python train.py --n_mels=64 --hop_length=320 --mixing="mixup" --beta2=0.95 --batch_size=128
Rows from block 5 of a small sound classifier, named by matrix and row number. Rows with one number belong to one neuron. Each number is 50 + 10 x the weight over its row's rms, rounded and kept within 0 to 99. All counts start at 0. After the name is the row's rms in percent of the matrix's.
After each neuron's rows are labels from the 100 clips, of 14976, where the neuron reaches its highest value: "lies over" is the class under the peak. Only what is clearly more common there than usual is listed. The data: songs of 200 made-up bird species, synthesised, often over outdoor noise.
# fc1: MLP up (model.blocks.5.mlp.fc1.weight, 1152x192), inputs 0-95
# fc2: MLP down (model.blocks.5.mlp.fc2.weight, 192x1152, transposed), outputs 0-95

fc1.253 092:43 34 31 37 30 51 36 50 52 56 44 51 38 70 53 29 49 49 44 47 53 66 38 52 55 33 69 54 57 69 48 47 55 43 48 51 57 41 22 48 73 34 48 59 47 37 42 63 45 62 52 54 54 54 29 47 27 38 41 49 48 54 32 40 35 57 48 49 52 49 58 59 55 40 41 41 46 50 63 55 48 51 56 49 43 53 58 38 41 42 30 53 60 46 63 36
fc2.253 087:46 55 54 57 51 59 42 48 55 50 50 56 41 55 42 37 60 45 45 66 56 42 74 47 46 37 63 59 47 64 53 39 47 56 55 58 52 59 52 60 52 63 49 47 57 54 41 50 50 46 37 43 48 56 52 51 42 41 45 40 46 63 39 47 51 59 60 47 56 41 40 54 61 59 53 52 60 62 47 48 55 60 00 55 53 36 50 51 49 51 46 68 55 40 55 48
lies over: buzz; steady whistle

fc1.237 099:53 48 59 58 53 73 40 46 40 60 55 54 56 51 45 49 48 53 59 29 48 34 55 36 63 47 58 41 55 52 53 50 51 42 39 36 54 21 37 54 60 32 41 48 41 44 33 40 52 49 54 53 48 49 45 45 50 53 58 59 38 41 54 44 31 61 34 58 60 46 53 52 46 61 63 31 30 48 56 42 51 37 79 59 62 39 49 52 67 35 41 51 52 41 48 40
fc2.237 098:48 63 58 68 29 51 56 38 41 52 47 73 37 49 59 26 61 63 56 42 48 37 47 38 34 47 53 67 52 52 38 52 39 58 50 39 46 57 42 46 49 50 54 51 51 49 52 47 42 37 61 53 55 47 53 55 45 41 42 52 51 34 42 47 42 58 57 51 69 50 31 57 51 61 53 46 49 60 64 41 31 56 62 74 48 36 66 62 46 58 50 67 45 38 54 46
lies over: warble

fc1.569 096:61 41 48 59 46 59 56 40 29 33 36 33 42 46 40 43 58 50 48 39 45 58 48 51 80 64 42 58 61 55 41 51 68 37 55 44 32 64 44 58 39 56 55 46 57 57 57 59 44 58 31 46 41 42 62 55 45 50 35 53 40 47 56 45 62 40 48 57 49 61 67 50 55 65 59 32 55 72 42 57 39 32 54 54 63 53 42 45 49 40 31 52 56 46 38 46
fc2.569 097:50 56 59 34 52 54 47 63 41 46 39 52 49 33 54 53 39 38 29 33 41 61 56 43 57 45 58 40 38 49 36 40 49 33 58 65 40 52 41 43 61 48 26 50 44 33 49 33 28 41 34 40 53 53 59 34 65 49 55 40 53 40 50 33 47 36 43 60 56 46 59 43 53 47 47 56 78 53 54 58 54 44 41 45 45 50 43 32 51 43 58 66 47 43 41 52
lies over: arch; downsweep

fc1.344 096:43 49 45 60 66 46 57 49 59 57 46 41 50 42 44 44 42 47 47 37 55 43 36 54 38 41 54 48 51 50 41 45 69 33 38 45 50 38 67 71 46 49 54 47 29 47 44 37 58 37 48 61 41 46 59 55 49 62 64 34 54 61 39 40 54 54 48 72 59 49 42 50 49 43 50 48 52 56 56 36 45 61 58 42 56 35 54 49 49 54 41 30 32 45 66 43
fc2.344 103:43 29 60 50 42 50 34 54 53 72 35 40 32 53 61 24 53 57 59 49 43 47 37 50 53 60 48 51 55 34 55 37 39 62 41 56 39 51 50 47 51 55 63 57 55 50 50 48 67 45 50 69 60 44 54 45 41 49 46 46 53 30 40 41 44 45 51 41 55 57 50 47 74 55 64 60 64 44 53 50 60 52 23 69 47 27 48 44 64 55 37 56 36 49 79 54
lies over: downsweep

fc1.110 105:76 50 53 46 54 61 53 61 58 51 47 54 57 41 52 42 55 53 43 59 33 56 49 60 60 21 45 54 60 36 51 50 49 48 43 72 21 51 46 45 45 51 52 33 61 55 42 46 45 39 71 45 34 41 66 45 50 39 52 72 36 63 52 46 35 55 39 64 58 44 52 54 46 36 63 63 50 51 57 44 52 49 74 52 47 60 71 37 51 51 59 60 59 36 58 55
fc2.110 106:54 65 35 53 45 52 28 41 49 66 45 55 63 59 61 48 51 30 46 49 55 53 59 53 54 67 64 57 64 58 54 46 59 48 60 53 60 51 44 69 22 61 48 40 47 47 62 41 58 46 52 62 46 72 53 48 49 54 49 62 43 41 60 36 57 50 45 40 56 37 55 53 45 46 51 42 42 52 63 42 52 25 85 66 60 44 57 49 50 47 44 45 52 60 70 44
lies over: buzz

fc1.119 103:75 40 56 66 26 68 56 42 54 60 41 45 60 45 26 48 62 54 45 49 48 64 44 48 50 36 53 59 65 46 61 40 58 55 57 49 60 39 58 38 63 62 59 57 48 43 44 44 38 59 44 72 52 52 41 62 44 57 41 53 57 64 45 63 35 49 54 50 48 52 48 36 50 50 54 41 49 57 47 69 49 59 70 57 66 39 37 55 69 51 57 48 61 30 53 46
fc2.119 111:53 53 55 45 55 50 60 38 45 70 49 55 47 58 56 48 52 42 57 36 61 37 51 41 62 42 50 50 69 53 37 40 52 40 63 61 44 67 54 59 61 47 45 40 60 69 47 58 51 46 41 58 48 42 45 63 39 43 42 34 59 48 61 54 45 44 51 35 61 43 40 52 48 54 56 52 36 41 44 38 37 42 53 49 51 55 55 47 58 57 50 69 39 51 19 43
lies over: buzz

fc1.453 103:72 55 28 50 38 57 50 45 49 48 46 41 74 55 36 55 53 54 34 52 43 52 61 41 51 46 42 35 45 56 40 54 59 43 58 47 40 50 45 51 71 30 52 42 37 57 50 46 50 48 50 57 65 47 42 57 47 66 53 52 45 51 38 40 41 50 28 51 62 48 41 46 51 47 51 61 48 46 47 58 41 45 55 21 58 47 54 51 58 43 50 61 60 34 46 59
fc2.453 100:49 32 54 43 42 59 64 45 53 37 54 43 45 59 31 45 60 43 52 69 44 45 62 37 49 44 42 41 54 51 57 54 55 63 61 21 47 52 46 72 55 42 55 69 68 70 46 42 60 41 45 42 46 34 45 42 56 39 37 56 45 53 48 39 51 61 57 54 39 72 55 54 43 54 51 42 48 56 44 45 66 33 39 25 45 60 47 44 51 42 68 48 56 55 44 60
lies over: steady whistle

fc1.740 104:47 56 42 57 50 70 40 72 44 49 35 42 57 45 47 63 48 56 52 54 49 36 45 52 39 66 55 43 49 42 58 46 72 64 33 50 60 45 39 36 51 57 41 49 37 51 46 61 58 36 25 56 61 39 46 58 51 46 37 56 58 60 59 38 52 46 58 56 43 35 38 43 53 59 52 43 38 58 57 67 77 47 50 57 35 49 39 44 24 33 43 45 49 63 46 45
fc2.740 097:58 81 52 56 58 52 54 42 27 42 44 45 47 36 54 47 48 29 42 49 72 55 42 60 56 56 53 65 37 37 62 58 41 43 35 37 44 34 58 56 54 74 51 43 59 50 44 51 63 46 56 45 39 47 44 33 66 31 41 67 62 59 39 59 51 52 36 55 68 47 47 48 57 54 54 40 51 49 42 52 41 59 55 59 63 49 42 39 56 55 51 59 60 50 31 53
lies over: harsh note

fc1.414 101:58 62 67 45 32 62 61 42 57 39 58 48 67 54 64 50 41 49 26 65 51 37 63 37 60 46 47 45 38 39 51 51 51 65 40 57 49 34 52 54 47 36 40 49 65 51 46 52 53 53 46 48 55 61 48 46 39 43 34 55 66 50 57 55 43 49 48 46 44 41 38 50 49 54 60 55 33 44 57 38 52 49 59 73 57 40 55 52 51 38 60 59 32 35 53 43
fc2.414 093:38 50 39 53 39 51 38 50 53 35 46 55 55 54 48 42 56 48 50 44 67 65 48 64 54 51 65 40 42 62 59 54 57 51 41 50 52 40 43 86 67 54 48 48 56 51 41 57 61 61 25 52 29 63 46 53 42 44 41 60 46 57 51 59 43 56 40 48 43 34 53 53 69 59 69 27 30 52 73 54 44 32 47 47 61 51 76 30 38 68 41 25 36 52 39 46
lies over: downsweep

fc1.442 107:40 57 55 55 36 55 53 50 47 48 59 53 38 59 56 69 47 30 71 56 58 43 35 38 71 52 49 47 41 49 54 47 50 59 58 59 40 41 34 55 71 35 56 44 40 54 41 47 50 54 66 41 61 38 72 56 34 51 44 54 50 36 41 50 57 47 57 45 51 50 61 48 57 57 46 69 59 65 65 49 54 53 51 66 42 50 59 34 62 45 50 61 51 51 56 52
fc2.442 094:57 41 48 29 59 66 58 33 41 48 48 44 49 56 61 73 61 35 25 52 53 48 63 36 55 43 51 61 60 55 49 45 57 37 57 58 43 57 40 42 58 63 56 49 61 46 41 48 43 69 33 30 38 33 30 49 39 41 41 43 48 50 45 49 37 68 56 37 60 47 40 55 67 66 55 55 48 54 43 55 42 65 40 40 46 40 64 53 45 54 48 66 57 51 45 56
lies over: harsh note

fc1.479 116:61 51 61 52 58 36 65 65 53 36 58 58 38 33 28 58 49 37 44 53 72 36 50 52 59 59 64 44 68 55 23 41 40 45 67 48 44 44 55 45 41 40 53 44 43 61 57 44 52 42 40 62 57 51 50 54 64 67 64 41 42 51 47 52 21 47 41 37 39 29 34 42 45 56 71 57 50 57 58 44 35 65 67 59 54 43 23 51 39 50 47 54 48 47 51 54
fc2.479 120:47 48 65 46 44 43 67 43 61 56 56 45 48 48 72 48 47 57 56 42 36 65 49 52 55 54 50 48 56 47 49 47 55 46 57 41 64 49 41 45 58 58 45 45 61 26 49 60 48 42 62 45 55 41 64 62 48 57 64 57 45 47 53 35 71 43 46 51 56 49 50 63 99 39 46 37 55 54 54 49 37 61 47 59 50 41 39 41 51 56 55 55 47 38 50 63
lies over: no call

fc1.252 092:50 57 47 53 71 47 54 50 49 62 46 52 67 62 50 60 43 51 42 49 48 53 57 33 55 34 40 64 57 54 64 37 42 46 60 50 56 34 42 61 49 60 70 48 37 52 44 62 49 68 49 54 53 38 61 32 63 65 62 47 54 51 67 42 59 39 51 48 56 47 54 49 39 49 44 51 42 46 59 42 57 50 62 47 34 37 23 44 46 76 64 33 46 54 58 47
fc2.252 102:44 52 65 58 42 68 54 58 32 66 48 54 55 60 41 42 51 42 54 50 51 55 55 41 41 50 45 60 34 45 49 48 50 47 54 52 57 38 56 47 35 59 33 51 44 34 54 39 45 64 45 45 63 38 42 48 35 55 38 61 45 46 53 47 62 47 44 23 39 51 65 49 66 50 53 57 53 49 39 62 34 57 54 62 59 35 63 67 39 41 49 47 38 54 49 32
lies over: harsh note

fc1.677 119:58 59 51 62 37 46 50 49 62 44 71 58 57 34 56 56 48 55 49 53 67 44 53 37 75 70 49 39 64 50 46 54 44 43 54 46 37 49 75 38 53 40 50 58 42 52 52 41 35 34 64 54 67 55 60 69 57 46 57 58 58 62 49 48 37 36 44 49 47 35 45 44 44 60 82 48 53 53 68 52 51 47 52 58 47 61 49 57 46 44 53 39 44 54 66 46
fc2.677 124:38 51 54 48 44 44 58 37 55 60 60 55 59 48 59 38 53 50 50 52 59 46 50 56 61 43 59 53 46 55 43 41 39 55 64 39 58 40 48 49 62 51 55 39 62 52 49 46 40 58 67 47 60 39 68 63 39 49 44 45 49 50 49 60 61 57 51 59 46 34 51 46 99 32 53 42 52 53 50 53 47 52 29 55 50 52 43 48 49 45 59 60 43 42 56 48
lies over: no call

fc1.289 105:30 62 43 42 39 67 67 45 32 49 52 63 73 51 50 58 32 47 54 40 54 45 49 63 59 47 54 55 43 26 32 52 36 44 53 56 49 54 53 37 52 53 46 52 31 57 30 55 40 44 36 51 40 41 56 36 61 47 30 46 58 41 58 54 36 39 31 50 45 28 56 41 54 31 67 40 60 65 57 48 51 49 59 61 53 47 54 35 42 61 50 50 51 53 38 54
fc2.289 101:59 45 36 46 65 55 47 71 34 34 66 57 51 52 50 56 37 33 84 48 44 51 46 49 41 48 53 49 52 49 49 64 40 26 34 48 32 45 48 33 41 40 52 38 49 46 51 28 40 50 46 46 31 58 58 50 48 42 33 50 41 42 46 51 28 36 43 51 42 40 56 38 64 44 44 45 42 51 43 38 48 58 52 37 45 26 44 58 52 48 49 43 37 58 47 58
lies over: upsweep

fc1.223 098:58 41 67 67 42 48 44 44 32 31 47 34 73 61 61 35 44 50 38 61 54 51 47 43 50 51 46 30 49 45 60 47 45 71 44 45 56 41 33 52 46 50 49 49 47 59 62 40 65 38 56 40 55 47 50 56 39 40 51 63 59 50 24 51 44 45 49 39 63 51 59 52 45 39 56 51 72 52 53 54 59 57 63 47 52 46 53 59 44 32 41 71 61 37 45 67
fc2.223 100:57 58 29 43 45 47 57 24 60 58 68 50 60 46 66 64 38 35 34 47 66 46 28 49 41 62 48 42 55 61 30 57 61 55 40 49 59 49 66 56 46 81 52 61 56 55 41 48 55 38 48 56 60 72 38 49 56 41 53 58 59 37 42 50 47 42 49 58 63 47 61 40 57 45 24 33 27 47 51 39 66 51 49 50 54 41 49 64 45 54 49 28 61 64 54 57
lies over: dip

fc1.458 100:53 46 50 57 48 44 50 66 40 54 46 46 39 56 45 38 62 47 32 55 51 40 54 47 50 67 70 45 53 55 44 53 41 45 59 62 73 34 34 63 54 43 45 42 46 41 37 53 54 49 39 61 51 45 56 43 36 37 44 45 50 62 42 33 45 52 49 51 54 57 45 39 65 58 48 44 60 48 58 47 31 43 65 57 49 47 25 30 52 49 46 53 68 35 67 51
fc2.458 103:36 44 41 59 56 48 60 45 53 56 52 36 37 54 35 51 48 48 43 62 53 62 51 41 51 55 49 56 55 62 56 49 39 57 50 61 54 52 55 70 49 86 55 45 42 66 41 49 58 48 36 56 59 74 42 73 50 47 54 62 50 55 58 46 78 42 55 81 55 48 48 50 50 57 51 55 27 55 53 51 51 58 29 50 40 54 73 64 49 50 40 38 54 54 55 42
lies over: steady whistle

fc1.537 107:56 50 63 59 59 45 64 44 41 51 70 60 52 34 40 54 48 57 43 55 61 45 45 59 48 66 44 35 48 60 57 53 45 62 38 49 42 38 65 62 41 50 45 60 41 58 44 38 33 40 51 61 48 41 37 40 66 49 54 41 36 57 53 41 31 37 57 28 59 48 35 43 48 50 75 38 61 54 52 60 34 40 59 54 36 40 56 56 48 56 43 47 32 51 38 60
fc2.537 106:58 50 61 42 57 48 54 53 43 55 46 66 49 60 68 41 49 54 59 34 50 43 44 53 47 60 49 55 55 58 44 56 51 60 48 49 60 43 69 37 62 43 42 45 59 46 37 42 55 48 56 58 60 40 66 38 48 54 46 67 73 35 46 53 62 55 54 38 51 64 50 64 99 56 47 57 62 58 40 55 51 72 63 55 51 40 57 59 46 56 56 64 58 42 41 53
lies over: no call

fc1.334 086:54 51 71 31 48 82 34 57 35 35 60 52 48 43 42 59 59 39 51 34 54 48 74 40 43 44 48 39 36 38 49 49 45 64 62 63 30 55 58 48 47 48 60 53 58 55 48 56 59 65 46 58 48 45 52 49 36 33 59 44 58 44 55 57 39 53 69 31 69 57 61 40 55 52 42 44 41 45 63 36 68 49 53 56 63 58 45 43 38 49 51 54 55 44 54 51
fc2.334 099:47 55 49 25 40 57 43 49 39 31 52 54 50 53 52 56 42 48 61 34 46 48 69 51 51 50 48 45 67 51 52 46 36 50 48 42 53 48 60 29 57 50 54 44 46 42 52 44 27 61 59 43 74 40 67 53 41 76 53 63 32 55 44 53 53 42 49 61 56 59 51 37 29 46 55 36 57 46 37 38 61 67 55 48 48 61 53 47 45 69 64 63 48 61 46 57
lies over: buzz

fc1.10 097:43 51 35 54 51 47 41 49 60 31 39 48 44 50 51 58 29 56 50 39 51 39 63 43 45 39 48 57 49 54 36 37 60 49 54 51 55 54 45 45 39 50 32 52 27 42 60 40 50 53 55 61 58 42 40 36 60 38 50 53 72 41 46 48 58 45 45 51 40 44 45 72 49 60 44 43 58 55 53 62 33 46 45 60 60 54 66 41 38 48 60 45 61 53 21 51
fc2.10 090:55 37 55 34 38 47 67 41 32 46 50 64 58 56 59 42 36 62 48 64 66 57 40 50 58 66 40 45 44 58 48 50 41 38 50 57 41 46 49 54 50 64 50 51 63 40 62 67 52 52 24 62 55 54 55 55 51 46 33 57 39 44 60 49 59 58 33 27 58 60 65 38 65 37 60 50 58 57 48 41 61 52 20 54 49 41 48 59 43 63 47 64 40 66 46 58
lies over: warble

fc1.47 094:53 52 55 46 47 47 41 47 71 49 40 41 34 38 51 44 52 61 59 63 48 50 44 48 47 56 64 66 51 44 40 44 45 49 50 42 37 49 61 32 72 56 28 42 49 65 43 46 41 36 46 43 45 34 56 40 44 50 46 60 49 41 37 49 79 48 55 60 50 54 59 40 68 54 42 48 40 57 47 41 38 49 62 57 60 48 52 40 71 39 59 55 40 61 50 45
fc2.47 095:48 54 60 43 41 47 40 47 69 51 46 45 65 57 52 45 52 48 38 46 59 47 63 59 53 65 60 49 47 61 56 62 62 71 34 44 32 42 49 57 34 56 47 61 52 49 42 51 28 57 55 44 35 39 51 52 47 52 52 52 41 53 60 38 64 46 39 40 43 30 49 58 64 38 54 53 54 52 50 54 54 47 11 58 46 41 43 57 53 56 36 60 42 56 65 61
lies over: harsh note

fc1.336 095:64 58 46 47 42 48 57 60 62 58 53 59 40 55 35 60 42 55 69 56 51 53 57 47 66 59 50 54 46 51 61 47 53 54 64 46 45 42 51 49 42 77 47 47 50 44 44 62 52 50 70 57 47 43 48 60 50 46 38 52 50 61 71 47 59 53 45 49 75 43 55 55 49 63 55 60 25 46 55 58 44 37 49 52 44 51 46 43 60 56 48 45 51 60 47 41
fc2.336 096:70 56 73 50 66 43 54 44 43 63 55 59 68 36 31 38 58 46 55 68 69 38 52 52 46 44 48 38 53 43 46 46 40 30 31 58 59 56 55 50 40 46 45 41 47 53 39 75 62 82 27 54 54 62 45 56 51 42 49 43 40 55 67 39 49 42 50 62 48 35 73 41 73 60 45 50 58 50 43 61 44 34 16 54 62 42 61 41 50 57 51 64 49 56 52 52
lies over: harsh note

fc1.478 096:43 46 69 33 39 61 63 57 32 57 37 63 46 50 39 37 52 54 52 44 52 75 51 61 55 68 59 49 39 42 55 28 53 64 53 44 31 32 45 60 51 40 38 43 53 58 61 58 43 53 55 43 54 83 54 40 47 38 33 57 51 66 55 47 43 44 38 56 54 36 49 45 61 42 62 46 39 45 64 50 57 52 61 53 51 36 71 52 24 59 48 63 60 53 35 42
fc2.478 107:54 56 41 46 62 41 44 56 49 60 52 50 63 52 40 59 29 39 43 25 54 41 55 47 45 46 66 58 66 51 45 39 60 60 35 61 52 69 41 61 58 46 49 36 35 46 47 71 69 73 37 41 48 60 44 43 33 68 44 63 62 53 46 39 44 39 41 48 41 59 54 48 41 37 62 49 53 49 54 50 57 40 74 60 51 58 41 60 41 48 40 53 40 55 55 53
lies over: upsweep

fc1.356 100:40 42 57 50 59 52 55 49 67 54 39 48 40 52 52 60 42 65 58 58 50 19 53 54 50 45 36 46 59 45 56 36 67 45 41 62 60 38 49 47 46 51 50 48 45 43 47 42 45 57 52 47 41 57 39 50 29 31 65 58 41 65 55 61 43 41 48 49 34 44 35 50 56 51 40 63 48 43 54 47 57 56 49 60 50 41 42 50 50 57 42 56 53 58 39 55
fc2.356 105:45 58 38 58 65 45 56 53 42 56 65 56 51 49 29 43 39 36 41 42 45 54 46 44 53 48 55 50 54 53 58 48 51 57 67 41 51 66 42 65 38 64 56 61 69 67 42 54 57 61 48 44 56 51 43 45 34 52 45 50 72 60 51 63 67 55 54 40 60 47 36 48 70 76 39 64 52 55 46 46 29 62 16 55 44 58 58 60 42 54 61 31 42 61 59 62
lies over: arch

fc1.125 107:48 50 47 54 44 64 54 47 38 40 73 42 49 49 59 59 49 32 51 47 54 45 62 44 56 47 43 48 42 56 56 44 58 62 55 45 55 38 50 40 61 46 30 29 35 40 49 45 43 51 52 77 55 28 41 67 51 53 46 57 57 38 47 41 54 44 38 59 51 38 57 57 59 63 57 47 54 42 48 37 57 66 54 56 73 52 46 33 57 78 51 55 43 53 52 45
fc2.125 107:41 52 60 50 47 60 24 56 59 50 55 68 37 62 54 51 47 41 55 49 62 41 60 55 37 56 38 42 62 50 62 51 37 54 52 45 61 43 60 59 28 38 59 55 44 74 64 53 48 66 46 40 35 32 47 54 51 37 52 47 41 63 33 67 50 54 56 43 42 66 48 48 51 44 57 39 46 46 45 41 60 34 73 52 57 48 42 60 43 61 39 44 31 52 49 61
lies over: upsweep

fc1.321 093:75 54 50 61 73 68 47 62 70 61 44 52 50 46 61 54 37 33 49 43 47 29 54 34 64 58 43 43 43 36 43 59 67 65 50 35 43 56 65 36 38 49 61 37 50 58 50 51 57 48 41 52 53 66 63 60 70 61 43 47 52 45 36 44 60 44 47 51 58 48 38 46 53 40 56 39 53 64 57 48 49 40 59 61 62 31 51 55 51 62 48 45 61 69 45 48
fc2.321 095:41 63 53 55 38 57 45 49 48 42 39 54 49 53 47 42 37 64 66 54 49 59 61 50 48 53 46 53 50 43 53 67 41 33 35 48 51 58 45 39 56 57 45 50 35 44 51 54 41 46 45 70 43 56 63 39 67 50 58 43 37 38 59 51 62 43 47 64 60 59 67 72 69 35 66 47 58 53 50 43 62 57 41 34 55 48 42 32 58 30 37 61 55 59 44 65
lies over: warble